python train.py --mask_ratio=0.75 --encoder_mlp_ratio=4 --encoder_fused_qkv=false --encoder_bias="none" --encoder_moe="expert_choice" --encoder_num_experts=8 --beta2=0.999 --lr=0.0022 --eps=1e-08 --max_precond_dim=1536 --adamw_lr_other_params=0.0027 --grad_clip=1.0 --final_lr_fraction=0 --warmup_steps=210 --weight_decay=0.2
Rows from block 8 of the encoder, named by matrix and row number. Rows with one number belong to one neuron. Each number is 50 + 15 x the weight over its row's rms, rounded and kept within 0 to 99. All counts start at 0. After the name is the row's rms in percent of the matrix's.
# fc1: MLP up (encoder.blocks.8.mlp.fc1.weight, 1280x320), inputs 160-239
# fc2: MLP down (encoder.blocks.8.mlp.fc2.weight, 320x1280, transposed), outputs 160-239
fc1.831 084:70 33 32 79 42 47 42 51 45 49 00 28 77 93 58 62 66 39 24 65 46 57 40 55 65 54 47 21 24 51 59 58 34 30 65 47 41 55 26 51 47 64 43 69 67 36 60 75 13 80 58 51 47 56 34 46 43 27 50 56 63 68 54 56 57 73 57 55 80 35 53 33 84 21 61 34 60 41 52 27
fc2.831 091:27 55 67 25 50 40 43 59 39 51 78 60 36 09 59 46 20 54 74 43 45 41 92 48 31 47 63 74 90 46 30 54 58 63 59 48 45 55 64 43 41 33 49 34 51 74 46 31 88 21 41 46 69 45 55 53 54 59 39 67 48 45 37 35 41 39 39 59 21 58 59 59 30 58 41 67 48 45 61 62
fc1.832 149:81 34 57 85 55 62 40 64 56 71 72 51 27 36 35 63 45 65 58 33 38 66 61 49 52 55 72 47 42 23 39 55 59 70 44 55 32 31 65 69 42 44 73 29 52 54 51 47 66 50 57 34 52 47 49 65 49 34 67 39 76 71 55 20 43 53 38 45 37 20 68 32 53 51 56 37 49 84 73 41
fc2.832 142:35 64 51 49 52 47 50 62 43 47 15 43 66 53 80 40 57 15 44 61 48 50 58 61 57 64 48 52 78 83 27 45 35 45 65 48 46 61 40 53 37 17 51 44 58 87 54 63 62 37 25 26 14 61 64 32 53 63 37 36 53 38 19 43 54 70 38 49 57 58 56 36 63 51 29 46 66 56 42 48
fc1.833 063:40 47 41 71 33 49 57 67 58 59 49 62 56 72 33 70 65 24 51 44 52 29 21 59 23 57 59 48 47 43 61 40 45 44 50 68 37 60 70 39 40 36 44 40 46 62 53 78 55 38 69 58 75 71 46 59 56 66 43 36 41 71 63 48 49 55 33 44 62 64 46 41 60 77 95 57 41 40 43 50
fc2.833 052:41 47 67 39 54 35 57 35 42 71 44 48 70 67 47 40 55 25 61 40 50 32 32 38 42 48 43 55 66 47 56 73 70 55 45 69 56 75 70 65 45 88 45 45 38 21 50 53 25 76 29 48 39 45 59 42 51 65 40 45 55 28 50 29 54 58 09 13 45 48 39 60 63 37 65 34 21 41 49 56
fc1.834 100:44 83 57 48 51 56 74 66 44 36 35 36 60 68 57 55 39 56 56 57 47 32 54 48 19 65 38 59 26 34 50 34 46 54 43 50 52 56 24 46 67 38 39 58 27 65 62 59 49 57 48 53 63 41 38 47 47 68 41 72 45 78 23 58 62 33 59 72 45 65 65 71 62 62 40 45 70 44 33 52
fc2.834 107:65 36 31 52 37 54 25 15 57 62 63 55 47 40 43 43 64 42 38 29 54 62 62 47 78 33 61 63 59 63 36 69 44 49 46 35 41 47 69 45 39 58 59 44 74 47 54 55 52 44 62 62 37 51 58 56 55 28 73 29 66 19 67 63 48 64 36 42 61 27 64 25 28 34 66 57 23 38 74 47
fc1.835 106:28 53 55 57 62 60 59 70 58 67 52 44 75 57 54 46 28 46 41 72 60 57 60 43 51 45 77 79 34 58 66 39 65 43 55 35 83 32 52 31 42 72 59 37 37 65 35 46 65 48 47 31 54 64 27 52 59 35 60 48 22 44 68 45 64 44 58 63 36 57 37 61 84 36 63 48 66 12 60 54
fc2.835 127:71 33 47 45 52 34 45 46 38 53 48 61 27 45 51 47 48 64 65 30 38 34 54 54 54 42 23 20 59 32 36 41 31 51 25 44 17 50 27 57 56 28 30 47 51 25 65 39 19 53 51 79 46 41 86 40 52 62 54 63 82 67 44 41 39 45 36 56 53 43 72 43 28 64 32 62 36 63 47 46
fc1.836 056:44 54 58 68 26 20 42 49 62 56 67 88 65 31 47 36 39 47 60 46 54 54 53 51 49 51 75 44 40 45 64 46 82 70 46 41 41 28 73 12 30 41 40 23 44 33 47 56 51 58 69 52 43 50 65 41 49 65 49 60 54 31 48 89 45 39 47 45 39 34 16 21 43 39 40 58 31 56 58 59
fc2.836 055:34 48 53 31 22 33 48 17 48 44 73 59 68 35 43 54 45 66 63 38 64 34 47 61 31 50 56 41 50 56 54 61 68 73 46 76 65 42 67 51 35 40 43 28 36 17 53 43 17 56 53 58 50 55 74 35 46 56 52 73 35 41 58 46 56 44 47 46 27 25 16 50 43 70 46 45 21 47 54 42
fc1.837 093:43 55 55 51 66 56 45 32 57 41 37 56 46 33 29 64 29 58 53 36 50 64 59 55 55 56 59 43 42 25 67 45 51 61 76 52 46 51 62 86 32 51 38 13 59 49 43 40 35 37 67 41 55 49 39 43 36 53 69 49 44 68 29 61 38 67 21 49 44 49 44 33 54 37 66 39 44 57 47 85
fc2.837 074:36 49 38 54 20 23 59 50 54 79 36 83 24 69 50 35 52 27 71 53 50 41 41 33 34 37 24 51 52 49 40 79 58 52 56 64 66 36 66 52 84 56 56 56 41 45 37 67 48 34 50 64 53 76 47 40 65 53 51 39 83 58 59 41 24 60 39 81 52 41 46 44 63 74 55 48 50 44 69 34
fc1.838 052:47 61 65 45 33 49 47 39 31 58 67 74 71 85 30 42 60 35 52 48 61 74 48 63 64 74 40 41 58 66 57 45 46 58 52 53 68 35 22 45 39 59 40 37 67 65 40 60 29 30 32 35 33 50 39 41 31 57 59 27 18 56 33 63 52 47 29 41 37 46 43 23 53 56 99 46 28 26 61 43
fc2.838 046:41 60 72 36 61 53 43 18 42 54 63 66 51 71 41 61 55 42 48 46 69 62 47 31 40 64 63 53 82 80 57 84 65 40 42 70 67 59 48 48 46 62 33 76 40 33 58 41 27 79 30 44 59 62 66 57 54 59 58 54 33 64 54 66 56 58 36 38 29 47 32 46 59 53 61 62 49 50 52 48
fc1.839 099:56 44 39 36 47 61 46 60 35 15 31 27 48 56 59 40 47 52 45 43 67 33 59 32 77 59 42 66 58 78 47 34 46 59 73 46 45 58 58 51 63 59 59 63 61 73 73 54 57 56 59 54 61 54 40 73 58 34 64 56 36 69 29 47 49 51 40 63 64 51 68 56 39 61 39 35 36 35 27 55
fc2.839 102:36 53 61 71 54 35 64 61 71 71 72 66 44 40 46 74 64 48 70 62 28 72 40 60 25 46 61 49 50 31 44 64 51 47 34 57 55 43 44 50 38 60 46 25 45 37 22 35 36 53 53 39 54 39 64 16 53 69 13 50 65 36 53 45 55 52 60 61 36 51 37 49 60 31 64 70 64 64 72 64
fc1.840 107:65 40 45 79 46 38 62 61 22 22 62 40 46 69 53 62 65 43 45 79 44 54 79 56 68 71 73 53 42 53 47 50 35 65 38 26 41 46 40 27 58 55 45 86 60 63 61 46 19 50 14 65 49 70 38 20 30 67 54 60 72 61 49 35 70 48 55 56 38 89 56 43 31 38 66 60 48 56 34 48
fc2.840 133:31 69 51 10 46 65 33 33 55 62 20 61 52 31 53 35 32 62 48 35 56 36 37 50 29 21 49 64 56 51 52 47 54 09 54 61 57 51 58 64 41 33 69 17 38 43 45 52 80 54 69 42 67 42 61 76 73 22 48 35 39 44 55 62 41 47 39 72 61 07 59 68 69 58 36 41 49 42 56 54
fc1.841 276:66 53 59 69 44 42 23 25 53 48 38 48 43 65 36 58 34 72 45 41 34 54 64 66 63 62 42 41 44 30 49 77 41 40 41 48 60 56 44 22 59 72 37 56 84 84 36 46 63 52 54 71 51 60 38 47 55 58 25 33 36 74 54 40 30 00 62 32 66 31 48 33 64 26 43 29 57 22 64 57
fc2.841 294:40 47 51 43 61 41 68 69 41 54 23 34 60 49 48 44 38 49 67 89 55 50 44 30 77 35 57 52 44 40 49 41 61 62 60 28 59 30 12 71 50 68 52 63 35 34 58 66 32 34 47 69 32 78 29 51 43 52 45 75 82 48 47 59 42 30 47 44 36 61 40 39 67 32 52 58 52 53 59 71
fc1.842 109:33 55 65 41 64 62 66 61 70 39 08 80 31 22 55 75 54 57 43 44 17 46 50 55 69 51 46 59 60 18 59 47 44 57 45 69 53 39 61 49 54 29 46 51 31 53 64 74 65 52 46 54 55 49 41 42 47 90 63 37 63 25 25 45 59 55 59 36 29 26 65 47 68 48 88 43 48 54 40 45
fc2.842 138:84 54 21 59 28 32 41 51 36 37 99 25 85 80 54 27 50 54 62 54 68 48 51 45 35 57 46 43 46 76 39 52 48 59 44 37 62 59 42 55 53 79 38 51 66 53 25 30 35 52 49 55 35 61 70 54 64 20 29 62 29 75 52 62 41 37 30 73 63 63 32 42 33 62 14 69 48 55 48 56
fc1.843 054:35 27 65 34 49 67 25 51 45 38 61 79 63 99 51 50 68 60 35 63 43 20 37 58 66 42 50 78 51 80 50 64 39 47 55 52 47 49 50 42 38 50 38 50 39 59 61 40 45 46 43 59 48 46 51 43 36 52 31 58 26 56 55 58 75 25 49 41 38 40 34 49 47 34 82 56 41 55 34 80
fc2.843 057:40 50 60 42 38 51 23 28 70 32 62 77 61 79 43 58 66 63 48 53 67 00 61 50 52 56 44 61 83 60 56 78 54 31 60 83 56 62 58 51 64 50 50 38 21 52 60 33 10 62 44 60 53 23 62 39 22 58 20 55 25 50 70 33 70 50 44 35 33 53 36 53 48 40 59 23 18 47 67 65
fc1.844 059:67 38 31 72 33 35 14 43 71 42 60 59 87 49 30 48 83 44 46 56 52 68 41 52 53 29 41 55 75 53 74 45 46 35 45 67 57 63 53 75 71 42 38 50 46 63 37 41 35 48 68 73 69 64 34 47 52 48 64 56 47 42 27 52 15 66 37 74 51 37 33 75 43 35 58 22 67 57 43 72
fc2.844 051:43 40 47 56 81 59 37 14 70 18 65 70 79 49 47 68 61 50 61 57 34 53 64 46 53 57 68 68 68 50 56 60 65 53 53 89 56 66 59 86 63 50 35 34 56 56 56 21 00 59 53 70 63 40 56 62 49 68 66 36 41 71 39 30 15 67 26 43 39 45 57 74 60 42 44 19 47 55 49 56
fc1.845 088:64 43 41 62 28 61 38 57 29 67 84 25 65 23 66 34 61 39 57 43 59 51 27 47 40 55 28 65 41 21 39 43 46 55 57 61 19 58 31 68 59 62 72 32 50 70 52 29 46 45 46 59 23 65 60 34 44 51 91 49 44 52 71 45 60 64 25 17 43 57 47 49 30 54 57 38 58 69 37 26
fc2.845 072:31 41 55 42 48 44 66 49 64 56 36 83 25 48 34 64 29 72 38 69 64 52 41 51 55 65 53 44 63 58 62 62 77 48 53 51 78 56 32 66 46 54 74 61 46 52 75 63 37 60 56 40 67 60 36 60 55 62 34 33 54 41 32 53 21 66 67 53 46 57 39 43 65 55 63 57 50 60 47 57
fc1.846 069:71 52 50 66 30 50 40 86 44 50 68 23 68 73 82 63 59 47 39 29 28 66 62 36 41 76 37 43 35 64 73 49 77 51 39 27 36 63 54 42 27 53 18 65 78 54 56 14 80 30 50 58 67 62 53 33 38 48 51 43 70 54 37 60 52 77 45 61 58 46 35 54 35 21 40 57 38 28 40 49
fc2.846 052:38 45 53 42 41 45 56 50 57 57 23 45 40 33 34 46 64 85 74 66 62 35 40 74 71 42 52 43 69 52 36 31 55 45 63 81 69 51 42 61 79 38 70 35 38 49 53 75 25 67 36 68 24 58 49 41 45 31 48 46 37 62 82 49 47 26 55 51 33 33 56 52 48 63 75 30 40 80 33 53
fc1.847 084:72 54 82 45 22 56 68 49 62 53 73 49 52 39 32 70 63 47 69 39 74 55 51 57 43 55 57 71 64 49 66 12 71 71 75 52 61 38 50 67 45 48 53 35 32 50 54 34 42 66 44 54 71 45 65 65 49 31 22 69 82 60 34 76 72 50 31 67 53 72 58 36 36 61 47 56 30 43 58 82
fc2.847 082:31 66 38 49 70 53 39 59 44 75 23 52 33 76 66 55 32 67 19 81 25 64 63 43 72 53 50 34 43 40 29 78 38 27 48 34 47 57 45 45 61 45 53 50 41 55 38 60 68 33 38 56 28 52 54 57 65 62 90 22 27 35 83 33 47 30 72 45 71 34 54 79 79 35 65 62 56 61 35 39
fc1.848 061:69 57 83 82 30 37 62 31 31 47 46 66 39 54 48 25 56 24 60 55 60 34 52 71 37 45 60 77 69 35 62 50 57 26 70 70 32 34 53 44 51 50 64 45 50 68 38 45 64 65 53 47 50 45 44 25 66 39 45 85 63 38 57 51 65 29 88 44 81 43 38 50 18 40 63 21 42 50 53 64
fc2.848 053:70 50 77 28 69 35 57 10 45 53 72 58 41 50 36 32 49 41 43 49 43 60 56 67 66 34 45 74 63 69 59 37 40 39 35 83 52 61 53 60 69 59 36 44 47 38 67 36 65 74 45 57 26 50 57 42 54 49 55 80 52 32 52 62 88 57 56 37 48 60 45 54 42 51 52 49 19 31 48 75
fc1.849 136:37 61 45 54 36 61 47 65 45 56 34 38 67 66 49 40 41 39 34 20 54 28 44 52 17 34 71 56 52 30 58 60 70 42 41 21 41 56 56 44 51 51 34 47 79 60 44 80 58 68 76 47 46 47 18 23 36 41 82 62 45 49 36 52 44 42 55 90 64 41 26 30 59 74 53 78 82 64 48 50
fc2.849 174:57 38 63 58 75 27 57 50 51 47 42 44 32 34 58 66 34 57 63 65 49 72 57 33 59 57 43 50 45 78 46 47 19 46 84 75 51 48 30 38 43 32 63 63 05 32 52 31 47 33 46 43 58 57 65 63 80 37 30 51 60 38 74 58 48 62 36 29 43 73 84 47 56 06 53 18 31 21 53 56
fc1.850 062:66 33 71 64 45 40 44 35 64 46 53 73 60 70 24 53 63 70 64 55 56 54 50 57 31 42 25 72 42 47 15 56 67 47 40 66 63 45 45 53 45 53 28 48 64 57 43 46 51 20 69 48 74 40 45 41 28 63 54 45 71 42 33 48 30 52 47 39 54 85 43 48 42 40 74 57 49 60 45 53
fc2.850 043:59 20 41 54 52 49 48 27 36 62 40 52 52 49 28 45 56 32 47 40 69 47 50 51 62 58 29 59 52 59 42 77 59 45 57 80 56 58 47 50 62 59 34 59 41 18 54 49 26 30 65 66 52 35 62 64 59 58 56 64 58 46 46 67 58 50 23 27 25 80 35 63 59 46 52 42 65 57 79 66
fc1.851 112:45 29 35 37 48 52 71 39 58 53 32 52 43 54 48 47 52 42 36 68 62 59 74 30 63 53 78 51 39 44 34 51 03 40 70 47 77 45 48 71 48 35 53 09 28 60 55 49 71 49 51 45 63 41 78 25 45 42 46 39 54 51 37 44 68 42 49 55 71 22 90 66 64 52 59 53 35 42 71 54
fc2.851 126:62 70 53 59 47 58 24 51 38 44 60 45 50 61 45 47 44 67 56 28 55 42 47 72 25 47 32 56 54 47 70 55 90 52 22 46 11 56 56 29 60 65 49 84 62 46 50 55 54 58 56 58 36 60 29 67 64 50 68 68 46 58 82 44 37 47 54 62 25 77 13 23 36 61 46 43 55 62 34 42
fc1.852 114:60 72 83 75 55 68 73 64 40 50 45 42 77 57 58 71 33 65 63 50 36 47 80 78 25 30 26 50 66 54 64 22 27 55 58 38 51 55 42 27 57 44 31 19 54 17 60 30 43 65 33 37 70 47 57 35 67 51 42 78 44 65 55 72 63 38 51 65 39 61 51 60 36 48 44 27 59 40 17 67
fc2.852 141:35 38 21 44 54 37 51 43 42 46 30 33 22 49 56 16 45 45 25 52 71 64 41 28 70 71 80 51 40 41 51 75 54 30 30 54 59 34 52 51 46 54 82 97 34 69 36 84 57 34 83 67 49 72 51 60 47 41 72 24 63 42 50 27 45 69 47 58 64 41 46 36 56 53 52 54 46 48 81 42
fc1.853 087:22 32 23 39 33 29 31 75 48 67 24 54 50 74 67 35 63 59 38 29 50 59 27 55 54 48 56 48 66 52 48 24 47 44 77 39 47 80 43 51 35 55 32 51 81 39 42 50 67 39 64 17 56 35 71 41 78 33 63 62 69 56 36 25 33 27 62 68 61 63 69 65 44 75 38 50 57 63 42 26
fc2.853 079:88 76 78 64 51 62 48 32 40 28 67 55 50 22 24 42 48 54 36 84 63 54 78 36 28 33 53 44 45 46 44 74 42 28 34 49 36 53 46 45 42 46 58 56 31 52 53 45 40 56 39 55 67 59 38 49 29 61 28 45 49 66 49 83 58 67 44 27 42 34 65 33 58 19 61 58 54 20 70 46
fc1.854 074:25 54 60 44 58 54 71 47 64 65 30 46 55 69 37 45 38 69 36 45 45 70 32 55 58 61 50 37 65 56 15 44 71 89 40 74 58 51 40 54 66 56 24 70 29 48 57 55 69 46 31 61 23 57 42 58 61 22 67 53 41 23 62 39 61 54 42 37 41 33 54 83 79 76 34 40 43 77 38 59
fc2.854 058:65 47 19 65 41 24 34 65 46 22 88 56 26 44 65 61 56 39 48 52 47 37 55 54 46 56 30 78 58 35 71 75 49 21 50 31 51 47 29 65 33 43 58 52 70 42 52 38 15 49 59 23 58 42 47 31 56 61 41 53 53 50 40 40 47 46 47 66 52 77 38 21 40 33 89 57 49 54 46 30
fc1.855 081:50 54 36 61 60 36 36 41 62 40 86 55 47 50 55 47 22 72 52 83 44 10 56 50 54 63 39 40 60 82 40 86 70 70 34 64 57 41 44 30 36 75 37 79 38 60 43 32 61 19 58 81 57 41 48 27 49 51 76 41 59 61 22 44 46 68 55 76 78 56 43 73 41 44 53 31 39 60 47 68
fc2.855 066:59 30 56 35 45 61 68 72 55 83 24 27 57 31 43 35 59 34 59 43 57 61 29 40 63 42 30 48 24 29 45 39 07 28 75 40 41 52 15 50 64 61 68 48 53 17 48 77 42 94 48 27 51 71 45 83 56 53 34 78 65 64 80 68 22 48 62 38 47 41 39 45 62 48 53 59 71 63 69 49
fc1.856 116:54 64 84 53 36 51 39 59 70 46 26 48 34 42 47 65 71 54 64 62 64 37 48 38 40 55 64 37 48 28 53 69 51 55 48 59 38 35 30 49 47 31 47 57 65 83 39 51 38 40 40 34 46 60 47 65 61 46 17 79 29 35 56 59 21 66 24 67 32 47 65 59 79 40 61 41 46 36 30 72
fc2.856 099:41 60 64 70 60 54 36 29 53 69 57 27 64 53 52 56 64 46 41 40 55 46 21 42 70 48 35 49 51 60 42 29 52 28 27 59 49 44 71 67 35 55 27 36 41 44 45 60 67 54 63 85 67 38 54 43 40 70 57 07 86 62 54 55 65 64 39 52 45 48 41 66 70 97 63 49 76 38 46 63
fc1.857 110:54 80 21 46 46 23 54 49 33 39 67 48 73 65 36 51 53 58 65 59 44 99 61 15 58 58 62 66 48 43 55 52 40 23 57 15 38 47 28 46 26 59 44 37 60 14 58 49 57 29 49 65 58 57 55 57 52 49 37 59 56 41 46 46 42 52 39 77 50 40 39 19 49 34 51 43 99 26 43 45
fc2.857 130:37 21 68 33 63 59 52 66 56 70 08 65 36 41 61 44 36 41 27 33 67 15 53 59 51 36 31 41 60 64 55 48 39 66 36 90 61 27 58 49 71 57 54 58 33 71 43 66 50 63 49 46 44 61 38 62 57 56 87 49 49 65 64 40 67 49 59 40 56 58 68 63 53 74 61 53 11 60 67 35
fc1.858 061:82 58 54 34 45 58 54 28 38 69 84 34 62 47 74 41 48 62 54 69 74 38 40 50 41 51 74 50 20 50 36 27 24 72 42 58 30 59 41 66 46 41 34 47 55 63 37 24 29 38 56 45 26 44 51 85 59 58 27 63 57 68 46 59 64 45 36 42 39 32 19 56 30 47 54 49 19 75 50 61
fc2.858 053:36 50 49 30 55 47 44 44 33 60 78 52 71 59 64 54 72 45 26 31 53 46 43 53 37 43 48 42 71 59 70 48 60 63 61 68 64 63 62 76 40 45 43 42 60 46 41 35 21 56 47 45 46 50 50 61 69 61 53 43 57 34 45 58 60 53 44 22 22 73 24 55 31 38 65 47 38 43 34 63
fc1.859 114:50 53 36 71 25 34 59 62 34 45 61 49 45 42 72 46 33 46 38 53 49 35 63 76 69 55 50 32 68 54 67 46 24 52 35 25 62 29 41 60 54 64 24 66 46 65 52 51 70 22 46 29 52 62 54 81 45 27 55 78 65 47 94 64 39 57 33 59 41 36 51 69 65 63 58 19 74 46 53 43
fc2.859 154:43 45 70 29 73 51 55 42 63 58 15 35 38 63 23 53 50 48 50 29 56 62 50 20 31 20 50 69 34 36 40 56 64 39 61 66 41 68 49 31 37 36 79 50 56 39 44 49 26 72 59 72 43 50 41 16 65 70 50 25 60 48 10 30 80 59 42 60 50 64 64 15 28 39 34 79 19 44 44 45
fc1.860 055:61 67 27 41 43 56 51 37 32 28 57 62 78 63 56 99 52 28 68 49 71 34 49 76 30 30 54 64 53 29 37 30 54 49 29 37 32 61 54 69 42 53 27 57 49 38 71 44 33 24 42 33 56 67 55 19 32 60 53 66 35 38 05 76 51 70 31 62 60 60 56 26 51 73 30 59 60 38 27 34
fc2.860 045:38 52 66 40 39 30 80 36 33 46 59 45 52 59 58 60 32 44 43 43 69 64 31 33 30 58 69 57 57 61 48 68 66 54 54 64 39 79 65 66 67 62 45 44 44 23 62 51 27 48 47 41 54 55 66 46 32 45 48 55 25 55 40 31 48 61 16 58 54 64 47 34 45 63 41 30 46 56 47 51
fc1.861 083:34 35 41 32 66 60 44 47 32 52 61 73 72 55 27 54 35 48 53 76 44 38 67 51 73 47 64 80 94 66 33 33 33 86 34 64 46 25 68 66 68 51 56 35 68 65 49 72 48 36 49 13 56 47 36 73 43 49 52 33 43 58 57 37 56 33 46 57 54 73 54 52 28 65 56 33 62 34 44 53
fc2.861 088:55 63 49 60 37 44 60 78 84 33 27 24 28 36 58 42 56 47 40 21 46 71 34 64 40 54 39 26 09 46 66 62 64 26 56 49 49 62 48 29 18 60 66 79 43 17 41 49 46 55 44 87 49 49 62 05 56 43 52 65 71 44 52 68 43 60 78 44 55 28 49 33 60 38 60 65 48 75 71 53
fc1.862 083:34 55 49 25 32 51 57 61 99 59 44 55 61 74 77 70 72 50 53 71 71 47 38 27 53 54 49 56 82 22 76 33 64 37 33 57 55 68 54 60 46 52 25 37 45 56 34 54 48 34 31 72 52 48 45 57 35 59 29 47 58 47 60 46 42 66 63 34 52 46 63 31 67 34 45 72 53 45 39 33
fc2.862 072:61 61 53 61 80 50 29 22 14 40 47 49 52 39 31 49 36 68 44 30 48 55 55 60 45 53 56 56 25 68 47 51 43 64 68 52 50 29 34 44 66 56 93 53 62 46 70 31 59 59 63 23 40 56 68 27 47 47 65 65 43 69 41 63 72 47 16 59 55 63 42 70 36 63 51 46 60 49 61 67
fc1.863 084:34 53 56 55 50 24 64 50 42 48 60 57 57 46 73 34 37 20 42 52 59 50 44 13 40 68 53 51 53 18 46 46 37 38 21 42 19 57 63 59 64 65 70 60 47 48 35 36 48 60 39 43 45 27 75 55 35 44 40 45 37 26 33 34 33 35 29 59 29 60 42 47 46 65 52 54 70 65 22 27
fc2.863 090:64 52 43 49 51 61 32 56 53 37 33 33 37 50 18 72 46 42 53 48 55 38 53 64 46 40 43 66 47 81 52 57 58 66 76 51 82 55 27 27 50 52 40 44 60 43 57 63 43 52 71 52 51 47 22 41 63 38 61 52 63 73 67 81 55 70 48 34 93 36 59 21 57 38 39 23 20 38 69 79
fc1.864 116:51 70 44 36 02 75 42 52 73 48 48 49 47 51 41 33 51 31 54 47 43 56 63 64 65 24 52 47 50 63 43 48 58 42 44 45 63 70 67 46 57 74 38 36 36 44 44 79 68 45 64 47 60 65 31 50 32 00 74 77 58 48 83 35 54 42 37 77 65 04 22 49 67 58 60 43 50 44 53 56
fc2.864 137:62 35 55 70 89 13 63 56 25 59 44 31 57 65 62 61 56 62 34 53 61 36 53 20 37 75 47 59 47 43 59 56 41 49 54 54 51 33 41 48 40 34 52 61 55 52 53 24 35 64 47 52 40 41 77 42 71 96 28 28 48 45 19 62 47 66 46 25 38 91 68 31 28 38 36 64 45 61 63 43
fc1.865 059:72 73 42 28 54 54 54 17 36 57 44 32 77 56 50 66 56 61 63 56 49 48 58 42 40 55 46 40 27 45 51 43 29 25 71 50 47 25 53 35 51 64 35 39 47 20 55 53 20 47 47 38 63 41 49 40 39 74 46 43 60 30 44 43 63 45 38 55 62 55 58 55 61 51 40 22 65 41 37 58
fc2.865 064:33 61 53 16 78 74 50 09 60 44 64 74 61 61 30 80 48 71 50 54 62 54 35 39 54 47 63 52 59 51 70 61 49 54 48 73 65 63 70 45 58 48 58 45 70 08 76 40 22 79 78 50 55 50 64 38 64 71 45 59 53 58 68 50 53 57 39 47 53 50 53 68 60 75 42 39 47 71 30 59
fc1.866 115:41 52 70 74 52 59 38 54 79 39 34 54 45 59 34 49 27 30 60 53 67 58 45 41 22 39 65 63 31 49 55 45 30 44 46 54 35 40 73 37 54 47 34 36 24 68 47 80 88 73 43 64 42 48 35 58 49 51 30 58 44 47 49 64 55 50 49 67 23 64 51 37 71 60 70 57 49 37 27 52
fc2.866 133:53 41 26 26 60 29 72 46 17 44 40 33 45 42 81 42 51 64 32 59 38 42 60 65 64 61 40 44 67 47 60 49 72 44 61 47 76 62 23 45 29 51 48 43 67 27 44 29 33 38 62 29 59 53 57 37 54 45 70 47 51 53 51 48 52 51 46 44 81 46 48 54 28 42 30 40 52 63 51 32
fc1.867 108:41 44 73 44 59 48 51 53 68 38 48 48 51 59 56 72 43 42 58 67 52 21 36 76 70 50 53 30 46 47 60 54 38 52 40 90 58 36 48 39 57 42 51 36 46 25 56 43 40 44 39 58 53 62 54 63 43 80 38 40 60 47 36 68 36 49 53 41 76 51 46 55 49 54 37 45 56 78 40 28
fc2.867 097:46 45 42 54 47 20 75 34 65 62 39 33 60 19 45 37 60 44 68 56 55 74 66 43 69 75 39 37 51 77 48 37 32 60 35 70 59 42 27 56 49 20 87 21 57 19 48 55 48 73 41 62 45 60 31 49 78 71 43 53 69 69 35 61 48 21 32 28 49 60 57 73 29 50 54 58 26 78 40 45
fc1.868 072:64 58 50 29 30 55 20 23 14 53 62 37 57 41 16 55 46 55 42 10 44 74 34 65 53 43 36 40 58 49 38 41 76 39 57 63 68 33 60 79 77 43 56 45 54 53 54 57 62 61 66 63 62 76 79 55 15 67 58 40 36 37 44 29 20 38 46 49 66 51 33 38 61 45 48 37 47 64 60 51
fc2.868 054:33 58 65 48 76 57 44 30 49 58 72 46 44 81 46 72 68 66 42 59 48 39 27 55 59 47 60 75 83 69 57 54 76 59 51 60 63 60 82 77 36 75 44 61 56 38 61 44 29 20 39 41 48 67 53 48 33 69 56 47 38 61 49 44 25 52 54 42 57 83 60 39 68 41 52 48 66 77 42 59
fc1.869 057:63 38 83 37 39 50 64 39 46 34 37 73 52 67 50 43 47 35 60 50 69 44 49 82 57 53 62 38 65 29 83 90 29 42 36 45 77 34 29 50 70 42 26 44 76 52 53 47 32 61 53 42 64 73 49 43 42 44 37 25 36 53 25 62 51 69 59 49 47 54 43 59 58 33 75 41 20 63 35 67
fc2.869 052:37 42 60 35 60 34 62 17 35 23 72 67 50 76 36 51 66 47 33 39 48 38 43 64 76 49 58 54 71 56 75 63 67 29 27 67 72 63 58 75 46 53 43 31 64 21 46 43 19 64 63 63 65 41 54 36 54 43 30 44 36 37 48 34 72 69 24 33 49 74 47 52 47 57 49 42 40 73 46 36
fc1.870 125:66 72 46 69 68 68 29 85 58 68 30 17 51 60 51 59 44 38 31 65 62 44 64 73 37 46 38 67 66 22 50 51 57 32 44 58 57 39 47 37 50 48 30 46 60 62 36 33 68 33 36 79 61 54 47 39 64 67 94 39 73 60 40 96 39 41 69 56 47 46 54 71 62 34 57 36 56 07 52 60
fc2.870 145:46 28 48 31 30 43 76 30 52 22 69 73 53 39 43 48 39 66 54 30 35 59 53 28 53 54 63 31 36 70 55 43 36 58 56 40 53 47 45 51 60 56 82 63 37 41 52 68 29 66 73 29 47 56 41 53 43 19 09 62 35 53 63 11 60 52 45 72 49 68 47 22 43 76 31 63 36 99 49 38
fc1.871 087:30 40 41 60 33 28 64 42 52 32 30 46 38 45 51 51 44 52 60 79 73 60 40 71 70 52 48 73 23 31 45 40 56 59 64 56 61 75 61 44 36 38 53 59 53 58 28 75 56 66 47 46 43 57 39 56 26 55 46 43 53 44 35 59 65 58 39 42 61 13 60 50 33 53 46 81 54 45 52 41
fc2.871 089:72 57 80 52 67 64 39 77 53 56 66 51 61 58 72 41 51 50 52 20 20 39 48 35 32 68 62 44 74 90 53 58 40 38 43 50 42 31 53 42 68 69 34 45 56 39 48 36 39 18 62 52 64 69 45 36 66 36 50 76 63 72 74 52 43 41 62 49 43 85 42 42 61 60 66 08 45 67 68 50
fc1.872 092:32 28 60 55 56 34 61 56 54 53 58 55 40 65 52 65 35 46 37 39 52 37 49 20 56 44 38 39 56 77 49 36 69 67 28 24 39 77 74 90 59 58 43 66 43 69 40 56 28 27 26 83 61 40 45 47 52 59 66 56 75 27 34 49 67 66 40 62 37 50 47 66 57 45 58 44 40 38 49 42
fc2.872 097:68 49 33 42 30 48 37 54 52 58 44 29 52 45 43 21 70 46 55 56 56 50 44 73 55 58 74 54 23 36 56 62 23 42 54 56 60 29 34 34 47 51 48 33 63 45 51 61 83 60 61 13 36 40 58 47 46 52 41 48 36 36 70 53 56 42 73 43 78 30 39 42 50 57 47 67 47 53 42 64